config = dict(
    dataset='drawings of small networks of dots and links',
    targets=['dots', 'dot colour'],
    mlp_ratio=4,
    qk_norm=False,
    moe='expert_choice',
    moe_every=2,
    experts_per_token=1,
    depths=[2, 3, 3],
    widths=[96, 192, 384],
    optimizer='adamw',
    final_lr_fraction=0.05,
)
Rows from expert 2 of block 3, named by matrix and row number. Rows with one number belong to one neuron. Each number is 128 + 32 x the weight over the matrix's rms, rounded and kept within 0 to 255. All counts start at 0. Numbers have three digits each.
# up: expert up (model.blocks.3.mlp.up, 8x384x192), inputs 0-95
# down: expert down (model.blocks.3.mlp.down, 8x192x384, transposed), outputs 0-95
up.203:092141107131099069096106117108135139115161149038132110113101088112085094142126125117144093152104142138126135108206152182133168103173153063074149122141165110125119129165172145145170132132140095148159147130144139135091091118091119139150183087099127115116163134172148136078142123158120144156
down.203:179163124109063115091137153148109111153152230094100122156086104105133097134133054153155092180122137143147132098096133157148217112131156118121036112164148103143069116162077111147136224179205112123136094199177111133134098165128114128155123131112111106129131104129166118132119146085160109102
up.204:128172151088152136087097130121135112121101041164094170138168204174080180119084159071178117144096095136092125147148184099172101134175119196204111132130173136116126130112099115173126141118095152127111153129076168046136059126128141101154113190125083197143091131086101123064160110091094103127
down.204:141153089126136101147074126157100114148087162102098119176055166115085134144109102221145197102134161191105084114091079091196086138103085164180153161152204073159191133137178176118176077116105165113145117124170164055132122141109234101097174107070180189087146142085173122180148095184069108115
up.205:105100153176113037126121131126135070144140113154107175082162139154076125143134166130136118167106134146118127151201183167122104115157131109097101161091125150105117202114113124179158162168144128127165081106141094154178131120103142140170108148163097109103127126178136171068099130069109122105
down.205:135155138150126148165152151133130099153122150102156128128100119155109164113107140148104122151123174144145103106096114114155102166159133136119152082158085088117134106121126036141163112133113093098103129120101210102161144096164114087095130091072175185170166154090137092100156104126109082156
up.206:107133134131102114145103123100154133097138157139132145095127126116119105123151141146152112126085130092152181119167157191108093136167163085095155137107165157118165108116121082134151147113127137100169133118148127156153141122073166146155136134159106097127131133182116134073154131076107203105
down.206:112141126123087122140104116097134113115128129089150091161131162107148141151123086139093072178091146142091124128102196130127125110170115143138060058138108115112087107127111108124168153125141155187094134170151151104113106156157106106164143101075111151161123128143106089144136086110111095142
up.207:112129148131144111134109148123177070137119142109091098122095178138125163137072130142102103119114121113105111131149142148183113160112178129175152093147140112124155119143068117129148155110102111153169149119132174095114128133112130127177152105099142156137151146131175107100157106106073131114
down.207:110092130100142100144128092119133133136123105114124130156156129177089101119131125130114107134137119117133122171156135104137145137146069120129124163145162126107166111154114124140135127106101142137157118143124128115111113143122102119150132101108150141138112127138169052119135151159097129149
up.208:177141098107102191152163179131153118086094140113137127127075137123197179097087076102178099139146129152178126169093147104148142163135119173181123135167129140141104042102122094098147122133109156098156121136074124077110106124141153090121076180137103141116147070124129150123206101120129102124
down.208:141142132123187142088127122176179164128101134109075046095160167148103134169118175048196108098108111174126180110157089058135100152129179132134134101145084093144117160113112133202125096137122143092135167073138077172106116073149113122101128089179116124145137136127072114080159088109130111076
up.209:136162111208135110128095122114100138109178098137147119092117094064091130137128118117140220130143163131138075133154145056125112191157116161121100163156126075133169110166123099127104165120059092080118176136059145115187126145127135069126103158135132111092173118161190133156133116150135141108
down.209:163094178164132058234139113153144143078158112163090163047125062194059148066147139114168182159133164126087164146177131164118084109144133118121129125138117097069110167178118164114113098062137126102182093128097178077064056097170112136049097135160141142114117099150141149061209099153116095102
up.210:121143113091144114120124102145144064131145121183105121184122115157127138084116108130159081117102098168109101086161170101175135100127112180194110117123119120124152090137066096138171110177066161108112121133074113114136104105161124113110100150163110158144123097128105117081120121114126105103
down.210:178141141110166119120135149183112160130091087138068108097112155193074134112107095128171112083126052171103142128102140102152129143139115158130146142063126082143115119085178099176114136114064163094164202110085172122085146112144140132092097130171079133147122138107097126089125104130120088105
up.211:136176122184123106155046115114119079059107169111122126144108128094121115045093057102162152161183168165141150138152137161140117181106156127116094146159165083097138085170076052081150143177144190112119155089118151115210117136115119138164158115195116120128152143140103070136130119041104134192
down.211:052154200091080072199109075080107085082137102119182083171086109228145070094104151170150127067159186121123138154092187154161115118081117122117133162142132132062168130125115059079144185124129149099131113108138181135095157174146088126136125117121088127177134166150118060140074139110124086160
up.212:118120115183099141161104161078123133111142155109166127081104162170157141155091097130139099178099138095173157130160154141140093148176146149117090115142134066137115091138161067137133128162132158125168153109147134136116092161128146134174125084115118127070158130172168112136126085124102197071
down.212:072092150133170129102118122129119113168096141091159101181123114056121153082143150163106136110118156105118074108132095129123143086115147123132104152169144135130142118154094165142132122129115116126127151145134105151125100095140142104142152160138129116115120113123161156183101151125106128141
up.213:111109134150083104163094198078099098112142110108103136098115059175123142098129052189120154110085195194129119082114118104163091114136169201119117173107125098091139171178126123228171104138152064136170150091119154156136149187178089118137088154221092149139130129103127136101127105101108040136
down.213:202148102159152123145153207126081129088107153134132112079177080129048176056131148148132156129140086088103082100128073138105104115088121148134158135078064142142105094102163165102139147126171031166111166186086092134101147115142122125142180192174112105149106105051029167122147123102148069145
up.214:102128094147150112133036159053120125100130148168116151116118152077139152106123105130135155083178152124112138116098098164130131144150080170172101104183115098122128076141183152081124122120108138110054106151096165025122048145159126122127101136107110185111144120147123112109130081153067103162
down.214:121172164154167099139098134129140100102131116153112120130114124073105160117131104131068114130092165144118090130117122092149131157151139136163088134172144096112130132164135097156141131115134092101099092116129177083120076159139114082142134089106125178134157163098111105182159106129143150118
up.215:132160110174188120126090102093085074180151086125129121052092170139166125121153113122062081115136170073158074137144120075178145109152158127137163150080157097095111151160102110130093134156181140119135100126127170120150101152125121141130155101087122131131238170137149081177108101078110102066
down.215:127091129164124124079131084093134161149124159151146132079178123090148093107187132125142108124165150091127123159179131116124108130129128152176122102145128120130112144178122127148133133135189107116124145121155154137083145123086078112146093154142089121110167146166126093143054145100148154087
up.216:099190109119129146149122163156184146149200153123110107157093214075160149098070161147141106104141076085111152158197116143164107108138173075107164130157165133129168162113127131097164152089079164062130105126080080091173087111151125139088124117114160151138144136072182077149135082060159113134
down.216:166136134162155136082118162161135124180156186136094125108157133086194123071155174130114107107108178149153099061176122109141147135106165140152124136138059158162157167120174131149122123182137066103151139135166066168111180065105130125152136158163149068061146100148072169141083080090111183095
up.217:163108081122137072177062160127131124125163142149092189109137131146117078087133156161102115173178160180113123029163166157124130107165145101095098132123124149088117166116140142143148133167152147127140122114133170121132135128134149157121122146119125114099149189095152157114128133078085107145
down.217:134164139119127107122086109102137095121101160119135121174132153117124093140170153143117120127135156162138133147130109137099100111157109123144131110155145117126157158102141118142154118115149133116120120155142144119150132160129132146070108109152120138155132117102161110167105112103158107154
up.218:160184085122156140159110135108143102111142148168138136144162161081116155095181116167157190121171159104139026111104124147164122211130137144189189119137172108129140098164130153114114068141117167117164099112109112066171099157186122126107160101112146157115162080106122072143125096081120120106
down.218:078148101180170131132085112122122082141080129153131104111089166059217136134137175174159128121093208072113080165103072114170140138070106166196176137193212081122191125191189134126130053124099192125126113151173131063158133110101135119154180104114120141083187191132113102155099102096098173083
up.219:176151137111137139117119071122186162127170157132063111144137181079176132087150141135190100068158126098120111064207141173125121136154185077153157166086173117109147156115088122094190125147172098084180126128132167137171135124120080142100131142156120170119148193115118086130144116042156093154
down.219:090092096138099103159115120175090137129193131134103127111134140094128128085161158125127154101142137114147098115134090132117122128095118124125172127122123151139110181141137172139122135106144132130116145186099107111142124140104157142149113181141153140115104121142124153152088151155086110148
up.220:108187121110125115109070086071181118057175080171181082130139173156140103133122131086150119098159096074125148119220123144137089132169148120133163107151121102082161115109111110134094172129008096081124123115063167094127146168135116102113087121085106131058157134155165138142152070105143170118
down.220:177099198100160074131098130120115178108160053190117144109124131160085069103184179122124148112140088110142135174184172187116101118152107092063130148117129135101104112115153132095063125070159136148159103118083112085108098161158114157045145211210141120081071135142111141122153173120157076156
up.221:133145152087143135104121154096062091134116099127193123108110088060178160125100056117122147132158218101221145124095101097120144224140122115067151141126129106096116058165113128114067172148118097164125120111109180129063156123160116118185106167141096169154142170121195095135161115113143093133
down.221:096089079127126164093246187078144090193101124118098139081220065156105164155090152101120114164105075228129147153144090117135142103099073134114165098042129149126120144183144160162159091175151144160151130109120108144088088055089155146173154089133080124153110101150121181081172051157120114098
up.222:234170099200161135146144115106035154063203114126163171028088066133099089120160130090123171144161097158092149163190185112114101188166118097078085223131203121103106144153163119114106222103092126006190121127108196128129097144120107083061089201065151111149166149086251153118186105171142120175
down.222:167100176167141048164200144176051229051204086170165164019103068231089098096133078154197131182151074158092174228173131161115219062114127039038179230048160146113044146140197122033069158038131083011183128188058156073121066123122122160096120181160111095130032115123164160018112178243098065090
up.223:115105108148126116168138053109109150206171153124151167165134045087087116138139186140084126141104158125124097146212112131142149099144088106185087110081216115141184140163129120154140100122167135150168139186187142144199000095003054061092166081065179181092119148051186116077180161142093081166
down.223:161121136082133056122169168142205184121140105147075144089154131144127090150187226079174130116123090158076162168188176208103120052139122072082119096115104183066151126050101189208056189128224159162159092113060039131052077097120132167162124156204091088169114100120134140096177153087164059061
up.224:134124138113120131106135131152092033120141109139082110108124147167150164109088139121088069174135153077153085131123162080157130179118143110067123181129158099110136092165112093171157126159125191146137106097136178106133132123130146141138167124104102133142141190105086135092155096098156054112
down.224:088129151141174122168194105096139158151138112142161146158175083138091121157090194094133115143124142163154168113193119101124109124119080143143149140099138146151109150151106160150158077127162155188143110108084136189153117093053109137128072140136097151099137166143173128083124125152074134086
up.225:137098108114145093136119163116134156083162111092112105101121133141155152152154115094120137158153159131156198106141151112163139103146118154073137176155147095095085157175106129175067146125073087171154161084106112157087151209179099130166071138192139141131136117110142110112106119099125115137
down.225:167135124146130173134183196093107062142127146120118048148135094151055155115109153150156127141119082130110075101137075091111122107104139118111120168075119123147091115088122126102163137175157102139143178122102113170173158115175151152069155168159097135106081072071085195125131113147153101110
up.226:134086065136104141134124102064110182167107169122081187085097112234103045059058128168131116142207140097144126045118129170113136099163105127180141101121096125110089091090132143106195095186221138089099121112098134145165132120133215139085131123128132104076101112180089163117145127162133187182
down.226:239084116113131160153107189145038130146153155113090127115140108184119123110121076186125150179164130121139081117102087120166131039128117124136081163015068187067138079081134156160127092109238099201111087135075077113144158176125172209042120154162074154092057105052104162093151173139144093057
up.227:127093114163131107147126135115147113156152135158150177146138121109105170133126140134092123130100165111132125106175119140166132119149103145166138127126170115108167117130155108096144126158081084181175151164104135125133083123092139125150139125091141184092168090110159107087169140140113087142
down.227:126107115087150093105122092132165137175126160094120133133139157137120133128093192094154103126114134096139138143156135149142123111110159140111119093195136123121168148148093150169161145116126121132152143115166098146114093146096115126118097124133116133108141136130161060166137153124109145123
up.228:100109116185137176122081118129181155142154121078097130128109210090104160140147162139157104054137086050118195066239071152148104134159145150192189131135149149154124197157072119121167141122124048039157088132113079138191136146073100152131146134070140134149152138127161078138162144021145152156
down.228:122053107208142118104122130125068154145168192131091118041147090090161131064177160130126107138133160152153100092185053160085186092119160101126158139110085138170099152122220141167134147105168029141174129140099097151135175084064131199127095161185163052053098086194129157078091132096176124104
up.229:146140141159119095125117112163145102114141114096164151145125207136136188118117112102158104105105223132181156131156125097130131119166173131112145156107091108144133138082078093128133090152138129140098135119083123109121138180078127137143071166178115154092182097168115079151135125119150062155
down.229:134140120115107164142163146155177138141066089070148109149123132171130099149093120113121157149112100122094156129133089100076122149136144124116138133170159122108123179163058135102149114165076179071122142065168168191165146136165170068093182095144158102179138117128079092130104143169160153102
up.230:137100135182181111150053087076160108060090142210094203072139133093164140153132113111128155073156127120083194152176184187098112120142135157132118127164122135114123123139136132111084155107114147076118097077161138147177107134126109123078087183124140138124147146128112132090145145113127187155
down.230:084149189050149124218147176126105139153113045135131123145104134139029151088078173133112125171147087165114110102093099098203108118140100117081170173038114102089132105085160130116116100108119149121130128124062172084198147134110172150054125133150090199136052163072123114152204095159121090121
up.231:110102097130097126107111098146139131128149188092154109078094141129152163108113087131150124180147177117178116140118135103205157135127144115129125162116162126130149133106148106136176121176187136158124157111142144100186140148069146154186118117128115139153174162127137110109154138093082114130
down.231:104134126100116132126123091105182160130159125134121116117111135088147154112124185133168146087118154147126132163132139132131126134103117143134151100191120101137091163102128151170140151149137132098141121106149156164112127088112105130080070159142122106128167135132149131123139115108118138173
up.232:170165131135112134094155158144139082140080094123154202102071149127122150086080052094146119123167139172163112167114104133113112205169185085143178107127145082138161035088102071117109131119127141129105093120135185123134143129101128143109120154124076134113150074169166101140142081153123126165
down.232:182160125133132173122174156114137135121135119132111106120141057122104105123124150117151138144096106120138139123142089128078123144122116116084101120144099153131089098061088159129096134170177129109158129107105101184152121148188139094021150143162137096125087037124116172110169151144153124088
up.233:150100122113211153100122116114150149124126125137110183106160131162139142122120102113069111080150098134144083125139133136134112154136119104131139135106130140098125148144063147127142155143148163096162109085130159128121121104147121122109168083100160109133125146082136134126124097059133095124
down.233:113110117158166133130150112121121163152104106082140138093137113128118131127150126100122168079145191100142105138123140100175123132107084144145188119083159152133142098165123186123113131078135115172113171132132088154095119110083143142176167112120158128123133139207105085169155128125113124114
up.234:149109128091131116132142164109167105093087160123123164131090122121126146122119107084113114132143163154136141151109125156120101194147100108148147078175102108100145059083119147111100124167162155142096088099083179091094132128205156095117129133164061163142145090140154158105197110128154135174
down.234:163164160127147169128122135146158137140122173137060088112138123129123115123138163058144147097104096126144141092131080146123106103098136124093152126126102174162134107116126122159094139130189127114149142130086083187126140090171173101060085164170137114149138132111117110146102143127132139096
up.235:123144117153148101100115123054164148091208092130174113137147126141088118166124140107109164121107158096169121139175111109124117120170121118116138109076115113081151105116064120152083175117020074082119148105044166109125149164131132110105095136131128135113158123143191142130151106139127197161
down.235:172127158132157098133119156162120127094145110175101155088119109144107104122153181137101137130132089126120137162147109126149095135133086120079154164118106120116145125151153128102093129080136092129166099121075202082082135140143141186118155151125135171131100138082125138085203121115122077145
up.236:129076139234177144104107087110130120120117101079099174100120140075093165127138105123152079055136098106108194056143090136124129136158167122159173130162135148131100187158062090203156086138164074117124076119127095127142159157041113099194140133057121087125185130157169123132140148076134189149
down.236:110035125236175108083114092170108190106126143125095140028131124110128145088208150077127091167153154146135156118161060154112176123147147128121128121124089139186077179185200151196130153105145034123134126132083112132106141093070123195169099151157176055101116120193113140098112175136146132165
up.237:068093096144166111152159132167190129096147133130147160099133082140097156119107130083192180131155160066151131119115171149173133158153125135212101135144122126118100170093122132167151147135107123097176145117106133109095090118129129120162134064150108164082144136092091126077162111115088084158
down.237:128134117110163116110114156171155170157099086134126095109121195172096190067077151097148107125142090146084122118092126093110125133191187129114155157119106118122142099124086085138129116146067147083114135149106161114104150149171128107103145144103124137150109154100100103102122124078121120123
up.238:103126119148100123115098136079121152143110162119150177072076132095156129067068123123081094143188123099126135058095102168144167131154103115133161126157119119123092066126157137128163104103145136060120205123119170140153143129126188093068149151131168096105139094188125161156124114133129181195
down.238:151130108146120113116115166120100126115084155160105125088152138151111129103092138127169112184122190129087096141094129141101132104120160128125122146132112162091149136084131126183180143156213130120111070082148115154126151127176164104121164104179083120141114142102105156098117150120147101103
up.239:140128153168142165131126130145108125129081122091056160136110123161085160120119130119135108099144102099108132113128120145128069161167095064158159121144124118166106141114133117123134115145131123112147147148148145118108165125107141102111142074104186163099140137137169099137164149080117179115
down.239:147114126133144140100140118120133094116135105121171143079184072110171104144155130109120116115120147115158120144124119118105155139095139102061115127110114114086120134157116181123130148126170135126131120068130143153131121121154123130147131127161119108100119074145097134115123145143129119109
up.240:177145150156170121104107111071180167158094143166089156192164120153099120110114125148138117077073118157087139107197124154138097055186134112126152123131156130114155129107109135109128158139134115116129077151130124107139092146119160101037158085102157141055115091100141122120159119116120156124
down.240:167089089118186108124079074113190108164131139115025153136105164129132086128171188151136109067076125152127183134212137154120055070121092145139110097112178142090170141144142114121137095048171154147228109147144105093061073143136110123114186116124172176104168077111116074129140103097151130151
up.241:105098117195117073125076147118081168084136170083154109094131141121086181064044050170127127108155206139167153145114128151144175109163150058156120122131156095101093060064072108131163167136148137152140233116195131117140166141032201094128069171152118130110096092116160166144183148137062122185
down.241:105155045188132093068087054073155126122112177122148071060077130137149121121104063172190118088121181147157147173134104138154083186083124220220094141126232027087166055148188112200158092137109155070170096136124186079108075145110127066171129151107095159082194162136142140143052034118105194159
up.242:112110167081188097128087105087168147141142135116170131117140100114040105109126100124136096115121116105117123157195131139107177087167131061092165148105126106122122069153090107137157095118110099150122127119133122145106096121097140136123185116097124089104139088135157125098140139110104128160
down.242:146168124108116120111109127074124094152123157082120134178107103107110074135163101140112093108125126117143110143140129130136135067106118114142091156123129154166137084094102136167143187118194131157109124155173080155150106125110120159112163136087146138133118114155158104139122203113137150173
up.243:074155175165146132172079138101108144085109111088169138105073103042178184114145101127182159117144189108130133127112088142161110137151172127082147118171165121107104113154149138106149119095106137107141091135128173099073125127155136107163150111131164133143144103085207058136135099109119139179
down.243:177131107088110113095180147096088126185107146107139146147129088134144093103135122133134082154063199137158161126123147147139113104129096105139132121145135163134166112107127110095093113111171163150108165124142035124093141106096191131155181130197108166093096124160115133154155073100168137078
up.244:125120110131164064175066140118182075111143100173133172127108125066134217133051052058161127166143103134144168100179178116119086151120116140123190165118113111167117103166106119086086115105061098134118142069106129149187155112114110136125114131138143104137186107167120093100139133060125183111
down.244:116116207130190105136155124086072151109114045159116098092166126172099157124152166107128127125167113137171086168137142132131083150133064106017155133060039107098137108082161105163085105123169106122100142102074141159186171108188114160056077119140084109130078137100103119159148152162152034159
up.245:142128156094128130109113136118129093168111034153080139172155170188115144097109134087159115092061127165101156104149191097118099103176133165171097129116154114115143144122108067118111147135133146097095113144080177074139056169148144097144096135185099186125121135125110098089150122096103125098
down.245:183150119068133112181128174090073125150108119125086132169089152175092103127121122157097154137146089186136105113135147124191090085128078130136159157101166135126175141124189131102140157118135163141109107122088144060148126159110154151095144118117130175095148155020144110124129077129142072059
up.246:122137175098182072136085083086142122089119121180119145128141212144147154140155134103178090136107139108105136140137158147131069117166149115137149146155098131105137181134108126109138106135121144151140141140100100141178118119124136069133066096154144141093164101127174080065137145057096153122
down.246:137117123133086154109151113119140106107115139131186162103102086125133136097161122136140120098098126099157099141143107130121091155149130111089128108137170149122133124133113119111136135097149140133122128123126142134147097133149150103135112143106156127128161119153137108189118158135113153128
up.247:132153136115090057127115189120135120097121127158152112108151119193137106181128113086103104120072126132119106153145138124098112202143144131121130108163146137138139132136096138165093162125077084165123128113097133144131139161089120088140086142105083185067112143137146131104161110108119129117
down.247:116153089137147085087127089147100091155132124132149134116086082132095111103145123175143091145100179113152123170132133101199152143097130126120130138119146105140151141163181114152155110091147118167169136141161168104106112124110127177116156115124129155121123173097117091151145106126111110137
up.248:142128070138101093095099098158142158119135112107128176138143160170129145154162157107086098159148160119124146110178189166138168109165167077137106178103171111130178164102066105141138185131159117179130178134143137143125110134132126129158166156133055127112126204110142133058120123116099110151
down.248:136119149089079167122108083129133141184180184128079134199074132123151113158138131188136108128105146091092148118121157121094127101161153121117037082145114120127069159103113156140162135122160124140109142201164109178078160136100099138114078156140101119103118067201149171137133127105168148147
up.249:133114085126124121113080187069139114103143180164137148126146109171062107123126167165152110094103140090116103145124126133150148130170105117144133134118146135078167139082118149095155092124164085154139138154118128107108085135150152117147105155109149164099105064134170179078163114099148137172
down.249:103117192088166118117135103088140183152118087155130171137083143119090158111102130112090109132102077089106132160173149152094138089133138147121070139118150158152144030133100041188128143144141131128156139161125064166117110119141122137153142131141084147137107149170133115136173148087146156048
up.250:120080134203153134092086131067107109139103135144124198049125156155087118122135153092108163174184123104108109115128091107124140130203107110167179135103080112120091097130134124127152077092147120119085165105121198137160130165162137113125158111109173118090138082211102170163143149153139202171
down.250:119097135118093195166082191123044147108136134096140151126144161158112152115072053131123192223184098168101025116066066100185193107138125106098136160099078133123136107109129179148181085074173103179079095106067144058130153191117197158133177133105145196098039147038141129122213134111168123081
up.251:106131142159097097125100133113105071114134135105142142111093127101096143117086121128135127147124138095150153145139151106132114175199136126151115123153117083120172153130087091193155161147103138119118127095118158114150113162098149103166114124145150121101141118153175127128172113097078131134
down.251:120125112096150145114141109120121135164123116097147110137117152129137115136110135129119103113122134117168105154135155109160138095151123139149098134132137129122156139119108144142124114129140121167124141140155119125123097150105142134139166149107131153156143143119162093123145111133148135142
up.252:144125158167166148066097143107134178130139172130058155148102153153124156140119104077067101082108159211091124127167232170102052145106119135112131114199161101110093089140087114136088130110153110053133131110136126108109130129156117153129118094166107156109148150086130128093119082036127110059
down.252:093114136126141134177103207069076133144102136076142082118112156179145134118154109151107175101162168107098141164060114101144115132055091135115176136122180096160139087113135178064093139066106166137103181098146114124189158121137165138147093099170125161096128156116114071223155114091080175095
up.253:177159115122173152097116119133128059090135073118184168115050102163161190082119025092183117092112180137190199194134118055140154153148117140130150154072118059116135061094104059147124133142107193159111115097104168105088121126123137127116087164150077124158215071110151118137166106139108095140
down.253:141116090127141168117124143160190169098083098147114106057182142152108186147084168077173106132114081155125163112142121118088081150136149180126105099127065076143126118120107137184114076195116150083126155074106121177135128128187119102074116126138094090148124069164074156097171127122138148103
up.254:142103135169113059167124156140123076110147123111095124199114107137168149122136135201104114106074242140137175075120117139160125102151101113074094192142112073120103190185147123231080103177154090125147183108091117148123156137081155132078036155186161163091083080085102165117096156109088054091
down.254:245159150058100083135143189138086130129161103106107070177150102173007074179106095132124180153159075146139147049080103124157115059160102114076074096104049157065123076107155070086117167157144095156120120089061061135124182132174168197050188166198144139134034082060110143071150136183199064086
up.255:109180174160120109187113088107107094130116117108130134158093098072097114059109100110087144118156117145146179140149069129133090150142125135137154065180133061126134146146090115158112141158123140112086094133133175122118130116133116088128081057111193128119176092126172112170135122161160163126
down.255:128066118133100133087168157094166161125144141127121143099165113115132113131101174087183119110120136120116136137153113134058129123115127156114126066154116138137143103160106109201113112176152128132111157085087066133161105122163136125114104122182130118109089125173113204102157148108106152060
up.256:156175101173105147148125108146157143118117133092139126117106137127161152135177109124137191127137148158105118149144132159122113142132170165140132108248143096130110158091118093138153164119131104109172111138149135120106126144124133025078158095156121078116152034079100102106155110189171154101
down.256:146173162083170080119127125097219206140197174193119102103102088144120126133071153037163153097093121190109148124175106120144117127116152122127125129125139071166104151114148135151145128122139149126140094135116144127084076119088127166112054080168095129085126162106146087068190070108171114029
up.257:162130132176147142160123144154187032104149111115166166105100143140129220083115075093131072134167174130198198129190098084144137123139141162116167145088130099159129120137117092123094127142123130141115172134090106112189135153111116134095102107128123133122218089171164051122124103095107130126
down.257:164173125116112114182189152085129088114126132127166090154131095145123108131100135159160136139125102146146126073155068131052100118089098146086124115131102151062153085156096123100135137200097152139091122107125135183159128157166147063106183141105068116166140094126123166115133101181135108082
up.258:107190211119139120133108136063111070126129108157195113159142176175143076151110136143158117151086152153105114151126128100161102104169148067153123145146149101097122115111134133111077129080152149140100082092183098105091112168134167107152140142163123159110106149102127138131138075138144198076
down.258:136144115068165173165107129105089141186022146117160096178148121144131089164097096141139118162104178154136111076112070029229136126156101116140132124132184051121200192126136140095138054061140165190109106111162143053141121185059197189095152052150123252083130193061198093172176057085203145094
up.259:114113078189102078145116158074088129170140125189130147118090076120090136120078178140078140101110137109094121124130135121113104103119085146199123146138120141124195127146124080192162091137158132128126134151147129103162133109125141161176189138141117106111131153136128165083131153134131110136
down.259:176100130117075154147195207134070153090095104087148116113106079139119129099130094161135086154102071125117113118108125122105137094140179109122123146054107188051105103051116102090152147146118122161122143101106142125120151152173169099123129121182112139137131089091117143109132173130149110124
up.260:082163157113152139067114129107153110124118138166112150154160156062129154105100169149194111071098109068092083072145117141149140107154158072165184112101086131123155112133090159115179128125144151114113171115128139114131126135164101158131153164134128116163101119104135112109173110059115130131
down.260:141095092197188104116086109183068171085171121173119159070138101097108132096175150115112150133136149096157154142186083117133138116102158128114148186118115138138129167147141143129107156125180111088134140159109100106110148122114133104144101166093116135103172105101114156124079182179089120105
up.261:082109043162115062120105193127091118141136182097159101108108139122170159115071121140093089160141182147179158133115119104124158095156180077126111135202157090091131121100094122102152106136118122155123209141144138108132125157095151136154086151152121128071132149095180164135149099107073088169
down.261:085136081171128074117085043088167140141122117131110081105105113121125074141162087136190114085157159137150144191146113155129084127088106168185131103161218102098158111174175098153126153109115184114130058110142145122101087086114089111166126119082132138093193134163167110159065091131114188161
up.262:127100080138125119160121141121119073138156145110082155167076136125086125125114139140151176087112130149120149136142135160112105136180135129125078109115141114109184141125159111108203100147145118114098074149083134090170079155092152122124104163112090156098127140146128143124194139145124137142
down.262:154098109130137108131143140140091111157112113107153106137142087156109110174162087124116112155122112130143138139110138107139133115124095131146136151104146158162157126139108163138127141073148130192145126127117099124118129143122127156094158106096151131119126114136133125119123153143128105135
up.263:142161122177105122141124124139096134113145119115145151163093155101096142137087082165114110142141114090123145135154107130128138136139168118130119110136184113124144178154071132189123141170047169073185180099146098108189124115104150081119118088110141102098110127104145117193145101135088161063
down.263:108089127083127118134127088054161111150147195112096117153118102054140086150126144148148148124126176148142100036159105146080140093103139124136074095175136153087149081142132137136164145166158134177128125129158071204110076125119121130133112143158081127104129115161156147131106119125135137080
up.264:160111126157132175109091173130148099127118086149082155143154135196087183105126115074062078116174134114108138106187206157102064095144092078110151158138174130107134118117102104149123130142132185080132145113158118142138147106164151112123152077108131115119149175125141092096121103027135169104
down.264:101089129153148158160094120171078143156110096096175120107123098136104102114165083173098152172143159107156110096098079121134115140103154122109120148121148097164132114146155170099139118062096106147115176129149120139126201126116176143177146083154155099048122156126108109191128119148106183067
up.265:107101050154134110081098123067078124123133170143161205093077120114127144122118132152134144133130130105134144125109101161114169121171096085176132131104102139137139101101139138154158110145135161147115185158139147070131098141085175129133152165085114090076162097171148208140109147130089196158
down.265:168147157127068143148158165137098102084148080143137128100142117109166128166150057128102135207120142121142075096107143123115120111151174087086100161102069158070105103113120106106114181163160130153078083112126120140118128176188128110165144128129107137132084138095110185135166140145147103102
up.266:125149132126168092171127103119193106120140145179110169198127143106099140108114128140129094114131108142120140145194084089124112073128171147167164141132159094136144102128102144117157142171133148116154111128114196085137132138147075113095114064111136136091117130039118108183142128127091145119
down.266:120099112143133121121116107143192138156085089088093157152159141108125113128188201150084117099141165139102139150153115152121109131153088127135106061210158137105148175159094121157182106111164133159162153158144069127083098084073104111137167111112145115100186109166122112149150120100133138166
up.267:150169062119119155113125113144136153167114177129119157108101137123110181091065117180117078143122127100148120155182133180129132155142156107203114096117139090122166124087107126118154106147118139135177192118119098098145114123075137121098153122165093139104110146103153166140186105129109116138
down.267:136100117115107140117128121120122161148175142121104105158105125126114116151121150104139175085130116139127117103155084112145132116140157117133138115148097130113140111071119176114116169152163165128139140120147073148134116130156135111090117142141089103144126109091144154171103139142109142057
up.268:133131106171118117103135091099070183131102168156087157121101083138104125075143166141153113168140126114173089086182116159125106143147125099194149099114071154152142113084126120144218107116202169093177178164134157069106112099135168102084164112083169075102129150128132200109146144111116129140
down.268:211105110131195106105131179157104149105216162171139099106184057100146093156176105116152133143086127141115112111152139158125174093074177061085116162062080097108114114117141176113144162136185040180167106098079119096125139171125106151132088126144066154108077129092095184109122112139123097092
up.269:096134154065139143122141098108175072071155136133089169166131110091092117167115099126189161110112107126103092090113121153170173233127120120140136073100125131132201152134125142142172170176150127122149062043071119116221114156108084127126137147078127151165093101131072128114149152121140147142
down.269:066170174162133085120064070106167131115158151140122141120084117116140107101156150099132121125155206139119171177164109120124120115085118152177113082199165095127128138241168100177078099117134087093136133115072079158110094054093081101210088130182169108120148130165114136104084108090122178141
up.270:126149123097139142107089094114095094135108116113151102196114110137167122083165171158133101086160181094183092087157099117162131107116126086126128086157145133103137164087115158114170113163137129153110190151144141108079102157095180137129144107129108120067146174088185125163162090126110123146
down.270:067072086153081086112117046084086170148105157141167121126111066161178028123191113195157098157112148086149203143122114132127135073102159139121141124129119185130115112112179110127086145087170121174137040176153108156126131100106145161100097140170158089069138132172174169146055178130149164121